From a checkpoint of a small contrastive image-text model.
Model: 64-pixel images, encoder arch resnet, encoder norm batchnorm, encoder activation relu, text encoder width 256, text encoder layers 10, text encoder activation gelu.
Training: muon at rate 0.0073, 11900 steps, batches of 256.
Data: trained on drawn human figures in many poses, 195000 training examples, 15.6 epochs.
Rows from block 4 of the image encoder of a small contrastive image-text model, named by matrix and row number. Rows with one number belong to one channel. Each number is 200 + 20 x the weight over its row's rms, rounded and kept within 0 to 999. All counts start at 0.
After each channel's rows are labels from the 100 images, of 14848, where the channel reaches its highest value: "top examples" is what is common among them. Only what is clearly more common there than usual is listed. The data: drawn human figures in many poses. In brackets: how many of the 100.
# convs0: first 3x3 conv, stride 2 (encoder.blocks.4.convs.0.weight, 208x144x3x3, each kernel summed), inputs 72-143
# convs1: second 3x3 conv (encoder.blocks.4.convs.1.weight, 208x208x3x3, transposed, each kernel summed), outputs 104-207

convs0.185,198,171,190,187,178,239,206,193,224,205,185,185,203,232,188,216,225,191,180,213,229,206,183,193,191,200,203,205,187,202,201,238,221,202,184,229,196,206,175,180,188,201,195,204,217,178,208,192,199,193,196,182,169,204,212,189,198,242,195,177,191,203,185,213,196,194,197,191,215,182,149,211
convs1.185,196,213,230,177,167,213,218,215,203,215,206,203,216,169,204,197,188,169,168,205,210,185,197,200,195,190,226,211,161,213,180,187,212,178,204,191,180,208,198,170,212,192,182,216,173,222,231,205,182,195,220,204,185,224,177,201,207,203,190,222,176,177,200,185,148,223,165,197,200,206,197,204,183,178,183,208,216,199,185,200,192,228,178,190,221,194,185,201,196,184,212,193,184,205,197,220,257,207,232,201,198,209,206,218
top examples: yellow trousers (58); yellow top (45)

convs0.14,227,179,191,173,192,161,203,216,218,209,164,211,175,212,186,194,202,200,182,192,219,180,232,161,181,176,185,204,155,211,161,211,223,206,200,217,220,166,179,192,203,186,215,199,187,178,182,211,201,211,167,222,206,213,159,190,202,196,219,198,190,195,195,189,177,205,216,185,203,151,239,192
convs1.14,225,187,166,197,186,189,215,218,209,192,193,226,187,171,209,148,176,179,202,160,232,197,209,176,200,175,217,222,202,194,199,218,158,242,217,187,183,227,172,193,212,190,226,216,222,210,227,221,199,198,168,213,183,206,203,177,223,172,155,223,196,193,213,193,176,191,202,183,182,218,196,243,195,198,206,183,201,217,196,191,168,230,238,224,195,194,176,189,240,171,216,201,194,195,202,192,179,191,219,165,201,192,198,210
top examples: hands on hips (60); red top (58)

convs0.206,201,207,214,192,241,226,196,185,205,186,209,173,206,193,171,187,197,205,185,182,201,203,195,187,203,176,151,210,179,209,274,209,185,173,197,197,185,186,185,202,209,194,214,205,227,162,196,209,205,206,195,200,201,174,173,222,191,236,183,192,231,180,247,205,186,174,178,212,189,198,181,194
convs1.206,200,205,205,219,200,169,189,208,184,202,220,224,177,180,202,232,188,225,186,223,179,215,175,206,180,222,192,186,218,209,211,225,226,215,173,236,223,204,253,223,201,228,193,198,202,200,198,141,182,205,186,178,212,222,215,198,209,211,194,244,188,211,189,191,207,147,221,193,202,191,201,178,182,223,223,194,181,189,222,193,182,191,172,202,214,197,201,225,197,211,236,204,179,219,199,182,219,198,186,217,233,198,193,182
top examples: brown trousers (44)

convs0.52,175,172,195,211,246,184,184,224,213,203,186,187,222,214,183,166,188,203,183,176,142,197,209,183,202,174,176,215,189,185,170,227,223,211,198,250,191,155,191,218,227,192,188,189,215,225,190,224,211,191,193,215,186,207,167,249,221,183,186,185,214,208,206,195,185,217,192,186,210,226,211,194
convs1.52,184,221,176,211,214,186,193,210,193,185,193,213,199,194,202,169,193,223,196,222,198,190,184,162,198,181,211,199,172,207,229,183,189,190,212,169,194,195,175,204,219,196,231,174,210,218,156,177,209,240,175,224,142,203,188,170,229,176,192,221,231,194,177,180,146,165,197,131,192,179,199,190,219,207,193,188,199,219,202,218,185,197,218,195,172,207,177,177,181,190,181,202,172,175,200,202,157,200,229,214,192,197,204,211
top examples: hands on hips (46); orange top (30); squatting (29)

convs0.149,179,224,194,150,178,171,200,216,233,183,208,203,219,175,175,203,202,227,199,201,215,174,208,151,186,222,208,187,206,195,183,167,222,207,175,194,198,196,200,200,205,170,206,186,177,216,195,206,217,193,189,192,231,205,175,197,212,173,211,215,176,208,197,188,171,216,157,194,207,193,209,205
convs1.149,209,185,199,171,202,186,202,191,205,196,216,204,192,178,220,212,193,222,228,154,194,214,213,183,208,189,188,198,187,205,181,213,216,242,197,183,215,231,196,242,219,181,237,200,217,203,252,234,192,198,210,233,213,217,204,184,232,212,165,188,205,210,222,179,193,260,194,183,185,194,198,234,229,200,189,218,186,208,200,164,196,217,184,212,219,211,194,215,252,181,195,216,213,190,202,192,148,200,194,211,228,195,192,199
top examples: white top (33)

convs0.105,178,217,217,212,182,202,219,196,212,186,216,196,201,182,181,224,185,192,212,201,247,180,215,205,173,208,186,192,183,197,206,184,150,203,213,238,139,201,206,198,209,184,192,205,211,238,180,204,204,208,204,194,205,194,217,240,201,206,201,200,180,195,198,169,196,172,205,175,157,179,202,188
convs1.105,179,217,208,212,210,225,232,215,203,220,192,153,193,167,213,193,217,204,184,192,205,205,208,192,208,239,208,204,193,195,218,185,225,195,204,189,219,182,190,177,222,225,221,172,192,214,208,218,206,210,167,196,220,191,244,178,217,206,181,219,203,169,214,217,198,239,224,206,203,205,195,212,178,186,202,234,213,206,224,203,200,239,200,196,204,226,248,195,226,224,193,252,188,207,199,196,194,216,193,171,139,215,189,156
top examples: hands on hips (55)

convs0.94,172,204,180,200,164,142,217,199,227,180,177,182,193,150,191,171,224,210,228,215,202,178,199,192,182,196,184,205,183,197,205,187,195,168,237,206,196,226,187,196,201,192,220,208,233,204,210,186,204,218,203,187,198,202,179,206,207,188,202,185,197,197,190,193,192,191,206,204,187,217,206,198
convs1.94,201,191,189,190,200,194,188,224,202,205,202,239,219,150,209,186,209,214,182,171,174,183,173,214,195,185,206,161,222,212,192,173,167,232,222,197,256,191,210,223,168,207,205,242,189,246,152,176,209,195,200,218,205,198,208,198,190,201,215,209,185,181,178,228,221,199,202,214,205,204,201,200,224,190,218,207,155,245,203,159,197,192,210,202,194,195,191,194,185,231,177,204,201,217,198,210,239,223,190,184,211,192,189,173
top examples: brown trousers (70); brown top (32)

convs0.86,182,214,193,207,195,215,248,176,216,162,184,199,174,180,168,190,178,242,213,206,230,187,187,164,169,229,153,210,174,188,194,215,187,157,227,151,213,204,190,191,130,171,196,199,215,193,182,191,183,205,204,187,182,200,168,207,178,180,174,190,204,196,198,219,210,206,204,228,213,207,201,199
convs1.86,230,234,233,191,167,164,220,217,224,204,228,168,194,186,203,192,216,188,188,225,206,184,220,238,208,198,203,221,202,193,222,242,172,189,202,192,174,190,199,169,173,196,231,221,190,226,191,194,213,225,180,172,181,234,220,189,188,195,171,212,195,229,209,205,176,220,185,241,205,199,196,210,190,157,211,219,197,190,203,206,171,229,194,174,210,195,220,231,213,221,186,182,199,187,197,213,239,196,240,198,214,172,198,208
top examples: yellow trousers (56); yellow top (26)

convs0.61,213,206,195,216,208,214,198,212,172,203,198,210,217,222,213,214,217,204,211,186,213,212,177,190,219,185,182,203,191,197,191,169,216,201,226,196,198,204,199,183,214,210,204,203,206,178,186,182,171,206,195,190,134,198,220,194,140,203,218,195,202,188,207,157,195,190,198,194,195,190,165,201
convs1.61,195,218,223,201,179,184,200,227,206,182,203,195,189,194,195,175,222,214,184,218,210,190,212,207,178,206,167,180,182,193,201,183,202,169,206,206,214,221,188,188,192,203,198,208,206,222,178,171,159,233,209,202,214,205,187,181,187,177,210,225,162,204,209,204,200,200,161,211,203,223,197,203,209,187,226,208,208,180,205,208,214,192,225,191,203,200,210,201,185,181,217,184,202,194,200,179,246,229,201,212,190,207,182,230
top examples: yellow trousers (60); yellow top (42)

convs0.73,215,214,194,190,201,178,219,198,221,205,161,200,216,229,203,183,209,170,183,186,200,199,201,186,201,185,219,197,180,192,165,211,218,203,224,221,224,185,181,221,199,190,187,181,209,216,183,235,203,202,193,236,202,224,183,185,213,185,206,198,185,220,153,181,202,183,175,192,197,133,200,197
convs1.73,229,191,161,224,218,177,208,201,192,192,217,218,212,214,199,151,198,159,187,231,199,190,188,193,191,166,210,198,173,185,194,202,180,190,201,200,190,212,173,211,229,191,205,218,188,218,211,217,183,225,178,231,172,252,201,209,199,183,221,243,182,194,210,182,159,165,200,173,231,201,201,215,207,184,158,206,206,218,207,198,184,211,207,211,209,182,211,213,193,162,223,202,209,191,198,222,149,181,195,205,180,198,206,193
top examples: hands on hips (96); red top (25)

convs0.109,178,204,179,189,191,206,215,218,216,193,199,193,209,183,192,212,206,175,226,196,195,182,182,188,190,226,192,191,198,203,254,214,182,162,231,205,205,188,195,225,197,191,186,148,222,205,186,215,190,215,188,186,186,190,251,195,208,236,171,189,268,158,157,213,197,177,192,211,172,149,186,200
convs1.109,208,208,222,235,184,186,167,194,164,211,218,201,206,191,205,241,229,200,168,196,217,179,196,201,212,220,192,195,228,224,170,200,195,205,155,203,215,222,265,224,206,215,201,174,201,179,189,227,195,187,181,186,203,224,198,218,179,235,191,184,201,233,196,209,221,143,208,201,191,199,201,168,207,185,189,225,204,225,193,208,218,193,176,200,194,187,167,208,232,190,213,209,183,210,202,207,221,188,191,176,194,169,181,209
top examples: hands on hips (52); red top (26)

convs0.148,207,201,199,145,208,167,169,221,214,198,196,175,207,174,189,223,210,187,160,198,167,168,204,202,197,209,182,190,200,217,175,226,186,193,174,209,144,190,189,180,199,150,168,161,184,197,198,194,186,201,189,223,202,212,222,202,164,172,208,188,192,196,215,205,194,187,249,198,177,196,197,203
convs1.148,206,188,187,193,200,205,210,186,202,214,198,195,208,212,186,179,191,199,223,165,212,182,197,196,192,218,184,190,207,198,232,202,193,222,226,216,195,235,185,202,213,216,189,178,190,221,186,180,198,220,183,246,179,201,172,207,221,218,205,222,205,185,189,197,208,219,181,251,179,223,201,241,224,205,187,198,185,153,185,176,184,208,176,225,203,186,162,210,238,219,227,218,188,190,199,185,182,179,193,198,188,226,246,236
top examples: hands on hips (67); orange top (38)

convs0.171,186,233,196,165,205,198,231,166,207,196,199,193,183,182,182,216,200,210,167,190,154,191,193,194,212,203,177,182,210,191,186,203,203,219,205,214,156,204,173,221,212,174,179,236,206,192,200,187,194,201,201,214,177,200,187,203,197,205,199,205,193,165,160,205,210,167,216,193,209,143,192,212
convs1.171,217,140,216,192,181,202,176,204,189,198,185,209,172,198,198,213,229,167,165,197,187,209,202,210,219,158,202,221,190,206,173,202,185,233,213,226,208,202,196,195,230,160,186,215,196,223,229,213,195,168,185,186,222,213,209,186,212,213,199,215,176,192,213,178,202,178,180,206,175,221,200,197,181,176,193,238,183,178,201,165,205,219,217,217,186,200,199,201,240,168,181,202,203,189,200,212,204,177,202,188,170,173,205,207
top examples: hands on hips (59); squatting (29)

convs0.15,204,227,177,193,197,217,207,175,241,210,203,180,194,199,206,186,227,201,202,240,210,198,194,191,214,188,191,204,192,200,200,149,181,173,224,197,204,193,190,179,195,173,191,194,240,195,199,212,148,192,198,208,140,188,218,209,146,208,201,191,205,175,176,195,196,193,199,197,201,195,171,214
convs1.15,187,229,170,171,182,217,190,219,211,221,192,231,219,200,212,207,229,198,179,198,214,204,205,203,194,194,213,204,179,204,207,238,215,194,201,210,196,232,202,193,211,205,198,200,196,201,221,224,171,216,221,228,192,212,172,205,205,187,172,184,211,187,200,202,163,199,159,204,176,192,197,202,182,151,214,202,200,175,178,203,198,227,222,163,181,187,192,197,211,198,221,193,185,208,200,205,253,197,219,210,203,211,269,239
top examples: yellow trousers (99)

convs0.117,199,194,199,162,209,206,216,219,226,213,174,185,178,197,205,190,225,219,183,167,209,148,180,199,211,216,173,186,206,209,166,202,190,195,213,189,190,174,187,204,207,195,186,154,191,205,189,208,183,197,213,217,185,181,186,217,217,212,181,207,188,221,178,165,183,140,180,181,171,196,202,194
convs1.117,190,185,185,233,176,234,194,189,187,193,221,179,204,210,199,186,199,172,192,201,183,212,195,179,165,208,203,186,182,184,236,182,204,204,232,238,190,188,203,224,203,191,224,180,211,258,177,206,192,204,210,179,194,174,219,209,210,194,215,208,180,212,195,213,150,194,232,187,200,195,204,208,216,188,171,214,200,167,150,176,172,213,183,217,192,190,211,202,205,213,222,168,212,165,199,215,212,220,216,183,213,213,235,216
top examples: brown trousers (43); red trousers (27)

convs0.195,175,192,197,209,188,202,229,180,216,188,204,204,204,193,194,196,212,194,217,207,212,191,178,185,228,186,187,201,168,194,211,178,195,208,173,176,202,204,195,180,183,184,188,208,218,180,198,196,219,217,200,172,158,192,181,209,156,217,200,134,176,208,213,200,202,198,200,224,183,210,143,198
convs1.195,200,226,224,196,191,189,199,210,211,217,182,193,194,168,208,190,210,191,165,198,212,200,200,187,210,201,205,220,184,214,184,216,220,187,186,204,205,247,203,173,221,221,209,212,209,208,179,162,184,237,207,213,206,194,217,203,186,193,184,221,214,196,205,175,181,194,161,200,192,210,198,199,203,184,244,221,208,207,189,211,213,224,189,205,229,205,202,202,209,179,234,181,202,213,203,207,277,190,204,196,230,220,231,202
top examples: yellow trousers (80); splits (34)